From a checkpoint of a small CTC image transcriber: activation relu6, trained on numbers of one to four digits printed on busy colour backdrops.
Rows from block 2 of a small CTC image transcriber, named by matrix and row number. Rows with one number belong to one channel. Each number is 128 + 32 x the weight over its row's rms, rounded and kept within 0 to 255. All counts start at 0. After the name is the row's rms in percent of the matrix's.
After each channel's rows are labels from the 100 images, of 14976, where the channel reaches its highest value: "strongest on" is what is common among them. Only what is clearly more common there than usual is listed. The data: numbers of one to four digits printed on busy colour backdrops.
# convs0: first 3x3 conv, stride 2 (model.blocks.2.convs.0.weight, 192x96x3x3, each kernel summed), inputs 0-95
# convs1: second 3x3 conv (model.blocks.2.convs.1.weight, 192x192x3x3, transposed, each kernel summed), outputs 0-95

convs0.13 096 [162  95 109 154 139 112 178 205 132 133 109 112 112 102  73 164 132 154  99 122 130  97 185 170  95 148 123 195 150 111 161 172 109 114 103 147 135 124 154 161 116 110 184 120 156 140 120 153 161 150  88 119 109 116 119 103 153 134 142 184 123 127 139 118 166 150 116 169 186 115  84 149 138 129 121 148 116 102 120 194  68 135 131 133  38 119 108 202  87 180  59 142 118 108  81 122]
convs1.13 105 [ 90  61 212 174 186  95 117 154 146 109 164 105 149 141 138  63 107 123 155 102 117 102 121 154 135 181 141 159 176  90  89  92 116 184 102 144 146 131 126 112  54 146 132  94 120 128 162 117 100  90 133 130 109 104 126 141 151 117 143 102  83  81 149  83 118 115 140  78 148 183 144 124 116 140  66 128 119  71 142 136 107  94  89 159 144 131 108 100  83 174 159 111  92  95 170  89]
strongest on: length: four; the digit 0

convs0.47 095 [177  90 117 135 113 130  92  59  96 148 130 134 141 120 164 149 153 185 118 155 141 137 122 118 108 126 125  78 111 173 191  91 126 138 109 111  99 173 120  39  89 164  50  89 141 120 111 119 145 215 153 105 159 126 189 124 120 134 153 148 150 157 102 154  91 167 125 139 132 135 141 126 120 191 155 113 121 145 172 110 141 125 141  98 145 146 110  74 106  47 121 115  67 171 125 115]
convs1.47 087 [141 162  96 109 157  84 117 152 118  91  88 204 108 127  94 146 176 104 160  85  99 116  87 107 117 126 146  82 134 141 128 108 125  94 101  69 136  80 125  91 144 127 144 107 144 127 163 144 148 145  82 128 144  98 125 115  90 125 164 149  98 137  88 109 157 155  63 164  91  97 141 108 143 135 141  57 151 128 125  70 147 148  87 109 145 101 125 218 105 147  82 101 108 169  89 127]
strongest on: the digit 4; length: four; last digit: 4

convs0.113 095 [111 143 172 127  79 150  93 148 118  15 130  86 136 157  96 129  93 110 114 112 128 140 193  80 115  98 100 107 112 160 169 122 185 132 115 154 112 123  95 177 176 189 103  58 175  97  82 164 141 160 119 111  75 113 128 215  70 116 129 153 111 139 132 124 138  96 135 120 111 143 139 116 108 110 137 108 176 114  90 172 142 133 163 131 167 131 116  79 128 157 109 124 135 121 103  89]
convs1.113 116 [103  99 107 113 123 104 131 149 153 101  75 142 154 126  96 180 119  59  28 130  78 168 137 117  71 133 145  98 122 127 121 140  89 126 108  85 121  96 118  92 129  50 125 201 186 150 158  68 125  97 132 113  99  94 104 110  78 158 179 129 107 118 129  82  52 185 148 119 122 139 125 151 155 155 135 144 141 178  99 148 132 136 136  89 152 153 180  89 114 113 121 161  48  96 158 156]
strongest on: the digit 3

convs0.169 100 [127 154 124  87  93 131 132 146 121 139 111 138 106  87 132 138 188 123 109  66 157 177  99  91 127  80  52 129 114 140 118 135 132 100  73 131 154  63 151 169 123 134 107 118 138 111  89 127 138 122 165 154  95 135 141  96 106 135 200  89 109 120 119 124 127  95 110  64 137 119 133 102 137 100 120 159 132  28 128 127 191 107  86 127 193  86 121  96 150 141  89 149 167 142  43  95]
convs1.169 088 [142 173  85 126 169 109 103 128 107 184 149  97  84 115 122 111 156 152 151  88 140 118 115 108 171 107 151 109 112 102 114 100 131 142 127 116 120 100 142 171 124 149 177  95 115  94 130 116 103  75  64 170  85 111  70  92 157 103 167 151 111 126  87 146 123 128 138 117 145 104 128 112  86 137 189 134 186  95 145 139 115 127 159 124 103 128 155 139 110 167 179 155  77 137 127 151]
strongest on: length: four; the digit 1; the digit 0

convs0.2 091 [158  79 107 116 152 152 156 145 158 188 151 149 102 134 102 161 165  58  69 119 193 162 102 115  96 120 101  82 143 141 133  89  97 125 153 152 148 118 122  96  84  93  86 135  70 113 136 120  73 168 145 122 115 139 116 124 117 122 176 150 100  69 114 176  94  82 173 137 119 117 116 168 146 122 159 131 121 159 115   0 138 107 113 119 135 137 119 118 176 112 136 161 120 183 120 130]
convs1.2 078 [ 95 124 112 130  99 138 166  94 103 120  90  74 112  93  85 168 157  76 148 159 192 150 202 147 189 152  46 147 160  69 113 166  96  70  91 142 137  69 188 182 142 113  97 129 137 145 101 156 161 118 114 130  94 126 111 133 133 173 120 154 168 138 122  66  89 150 175  91 126 113 116 123 135  77 165  56  93 139 129 160 202 197 111 136 158 132 135  69  91 123  74 129  82 101 143  63]
strongest on: length: four; the digit 2

convs0.87 098 [ 99  99 158  88  95 151 170 137 213  79 126 103  94 141 156 143 168  92 172 110 127  65 120 167  93 119 105 136 129 130 109 142 151 167  99 139 112 119 139 146  87 132 108  72 153 100  96 102 162 167  69 116 117 107  90 169 135 155 142 139  47 118 193  84 140 177 125 105 111 149 105 153 111 102 146  88 135 149 109  85 141 172 154 139 140 136 117 102 162 118  99  70 138 142  82  47]
convs1.87 108 [140  92 130  92 119  80  89 117 121 134 114  98  71 154 146 110 126 151 112 104  99 199  86 136 145  71 213 113 166 129 145 125 107 134 150 138 114  76  89  98 180 178 130 129 177  44  60 125  93 126  95 134  53 111 123 126 146 147 120 116 161 175 146 189 126 143 126 136 136  95 146 163 139 175  93 144 148 146 149 128 148 183  99 101 121 121  71 106 132 182 156 182 122 113 119 111]
strongest on: the digit 4; last digit: 4; first digit: 4

convs0.185 101 [137  55 136 126  95 128 115  96 150 101 106 120 146 137 169  83 104 130 218 104 127  83 127  68  97 129 150 181 109 140 138  91 128 108 102  91 102 140 163 148  83 105  95  70 121 127 126 110  95 166 133 114 136 166 146  97 131 132 140  83 114 121 112 115 165 186 100 138 131 129 106 125  90 132  70 106 101 183 100 175 152  96 176 127 147 162 136 122  55 129 219  64 117  91 133 126]
convs1.185 113 [115 129  64  71 129 149  84 127  81  89 135 140 173 165 152 135 136  95 143 129 107 116  77 130 125  74 139  45 141 140 105 158 181  34 187  76 109 166 100 102 117 136 128 163 162 123 139 131  87 118  92 116 137 185 168  83  80 114  86  84 152 170 113 163 176 120 117 122 107 105 135 137 105  83 101 180 132 168 118 100 153 124  85 177 116 127 118 138 138 163 150 112 158 116  82 141]
strongest on: the digit 4; the digit 8; red ink; last digit: 4

convs0.106 090 [ 96 123  76 102  94 138  89  99 196 145 136 146 170 137 114 144 123 143  91 122 141 136 154 122 164  76 104  92 203 133 193 141 123  67 100 174 107  97 105 124 104 140 164 109 103 114  99 118 105 187 113 139 201 134 136 105 177  56 152 124  90  75  69 145 147 149 103 103 106 136 140 146 125 152 176 179 115  90 116 120 152 149 145 147 147 177 145  68 198 127 126 145 151 107 138 115]
convs1.106 091 [119 123 132 160  98 167  91  80 119  94 122 123 132  74 135 148 162 123 169 152  90  57 161 138  87 162 130  87 140 109 109  94  90 122 158 156 141 157 166 104  58 158  87 115 107 124 137 130 124 131 109  66 149 120 116 141 132 149 149 106 108 152 103  81 105 168 118 101 115 114 122 136 170 148 140  97 103 143 134 161 134  95 182 107 121 110  80 109  56  88 156 132 120 145 166 157]
strongest on: the digit 3; the digit 4; red ink

convs0.144 090 [122 105 115  93 129 109 104 135 136 124 126 151 167  89 135  59  96 143  58 185 120  80 155 132 135 148  85  66 138  79 101 119  92  79  89 116 172 151  77 163 151 103 167 120 136 133 137 109 108 124 112 140 140 133 115 147 122  76 242 125 110 160  93  98 110 111 170 105 139 142 167 109 157 149 186 106 143 134 141 125  66 117 197 123  97 108 142 149  87  90  72 124  99 142 142 113]
convs1.144 091 [139 124 126 121 125 157 109 173 134 138  92 155 113 103 159  77 105 142 143 162 161 156 106 115 100  72 142 146  92 171 133 149  58 134 145 105 115 143 116 129 148 145  80 117 187 124 153 137 165  48 190 138 104 158 131 104 106 105 169 118  87 126 131  92 157 101 127 139 225 125 141 166 174  50 106 210 150 153 161  82 116 154 154  76  97 156 113 153 158 144  53 144 140 131 145 103]
strongest on: the digit 5; last digit: 5; first digit: 5

convs0.110 088 [160 147 146  84 185 119 155 109 115  91 109  75 138 125 123 101 117 131 116 143 155  86 109  63 111 145 124  71 147 135  79 168 154  34 157 122 136 179  84 121 149 190 124 179 147 100  73 157  92 114 168 124 110  87 103 126 108  73 197 178 116 140 135 128  95  94 105 100 129 110  94 176 124 148 103 133 160 125  80 137  91 119 106 118  99  79 103 131 149 138 171  74 114 106 139 161]
convs1.110 106 [112 126  92 153  82 143 137 141 136 143 185 142  73 152 165 104 116 131 121 117 154 130 148 154  85 142 197 124 145  90 112 116  69 133  95 148 106 115 112 158 108 117  97 197 110 117 171 101  79 157 141 159 136 102 139 117 140  89 177 116 151 116 122 104 150 141 128 156  96 187  87 101 126  93 148 167  76  91 136  98  86  90 126  61  94 160 112  22 156 180 129 113 132 140 117 110]
strongest on: length: four; the digit 2; the digit 8

convs0.32 087 [138  82 174  88 120 127  84 155  87  89 113  95  86 152 129  88 135 130 122 165  94 102 157  13 121 156 180 122 111  86 148 108 121 121 117  87 144 186 131 144 164 143 121 145 111 115 146 165  80 135 106 148  67 158 114 128 114 132 127 107  99 115 110 138 169  97 158  63 108 114 134 124 142  99 122 110  76  74  77 199  83 179 157 114 137 151 166 110 132 143 157  88 152 100 160  94]
convs1.32 089 [123 190 136 103  82 146 106 133 134 182 148 136  96  99  97 110 144 138 194 164 152 105 153 128  54 127 118 117 110 114 141  88 144  74 139 122 149 193 151 102 134  94 107 187 140 179 100  64 130 147 144 119 147 155 118  75 115 115 107 131  93 115  83 129 122 148  80 125 159 104 108 128 126  82 152 149 151  64 126  85 152 105 130  94 160  88 123 118 115 123 113  64 112 110 132 141]
strongest on: the digit 5; length: four; the digit 6

convs0.70 096 [107  61 105 137  99 112 158 125 140 126 101 145  89  89 129 147  81 103 153  95 128 120 111 102  74 161 128 139 135 158 126 118 108 131 146 106 134  84 150 182 101 119  75  76 118 121  61 152  87 170 178  68 168 105  90 138 139 160 132 103 156  91 158  92 132 185  99 186 147 100 137 102 132 222 113 104  86 119  87 135 112  86  92 151 109 195 117  98 109 140 157 104 129 129  71 105]
convs1.70 096 [134 154  81 159 115 166 129 130 118 115 134  80  85 145 110  93  39 101 131 132  56 178 132 113 131  64 111 105 153 121 104 133  91 147 148 136 121 141 123  89  82 159 101  52 148  76 114 119  82 106  91  86 131 126 106 160 144 101 109  86 153 169 163 128 153 124 118 129 120 156 129  79  87 126  90 116  22 127 148  96 109 106 131 162 130  55 137 120 152 161 168 126 129 124 100 109]
strongest on: the digit 4; last digit: 4

convs0.190 096 [123 147 106  75 140 165 136 124 144 121 136  42 112 138 115 125 147 159 129 160 118  70 105 154 134 169 148 138 125 107 114 122 105 111 210 116  71 135 121  79 161 148 129 186 102 131 128 137 115 107 172 200 104 177 140  91 119 123 146 146  52 126  98 122  97 190 152  82 149 126 124  84 119  95 212 180 128 124 153 147 130 124 158 130 120 116 145  83 137 122 187 130 130 199 158  95]
convs1.190 079 [108 122 179 140 133 119  97 100 191  86 155 104 117 147 105  83 178 181  79 166 132 161 153 152 110 201 123 191 128 156 135  80 123 185 150 158 110 133 179 156 117  95 110 179  85 144 129 119 122 147 117 121 172  98 181 159 125  74 135 158 166 137  94 134 165 133 161 124 126 119  88 169 108 137 126 125 126  72 181 146 124 136 141 159 108 102  65 101  90 140 104 104 125  87 124 182]
strongest on: the digit 5; red ink; last digit: 5

convs0.0 104 [108 142 127 112 152  96  83  93 126  92 145 114  92 135 180 124 133 106 132 135 158 111  56 113 160  94 124 125 141 129 135  93 162  69 154 151 105 127 165 108 127 225  80  69  95 128 115  97  64 132 143 128  59 103 115 127 132 114 129  98 121 109  93 157 138 126  98 148  71 107 120 189 116 100 159 160 101 175 116  94 137  96 161 133 133  99 134 124 121 142 119 114  90 128  84 245]
convs1.0 098 [157 109  68 104 107 135 154  82 102  86 144 153  97 113 168  80 181 113 112  79 116 113 134 135 108  76 119 120 125 148 150 146 165 134 118 114 100 148 151  84 117 178  80  88 155  75  72 150 107 193  83 101 109  71 148 111 107 158 148 109 155 123 146 151 110 107  95 141 180 160 115  60 120 153 146  90 139 142  96 114 125 124 109 113 104 136 118  80 160 118 101 137 109 197 127  81]
strongest on: the digit 3; the digit 6

convs0.67 116 [115  81 109  98 128 134 175 129 113 134 131 147 128 131 137 121 109 162 127  73 120  99 112 160 109 129 181 127  96 149 114  98  85 105 100  72  98  79 169 145 125  90 140 125 166 105  90  85 185 135 109 130 115 197  60 102 164 113 113  89 122 174 131  96 104 149 163 157 152 138 151  93 102 106 158  83 113 115  78 191  97 177 186 185 103 180  56 135 109 118 130  89 119 109 173 161]
convs1.67 094 [ 72 138 110  96 108 130 126 165  88 117 121  69 135  62  62 123  90 145 118  76 117 119  79 117 112  94 135  94 150 108 139 108 118 149 125 113 142 183 132 105  99 122 109  76 100  73  94 145 124 154 102 108  99 113 137 211 138 129 101  74  95 137 124  93 124  89 105 132  75 127 179 126  63 100 116 152 106 105 107 148 107 143 124 185 153 156  78  90 110 166 158 127  70 173 147 117]
strongest on: the digit 5; the digit 6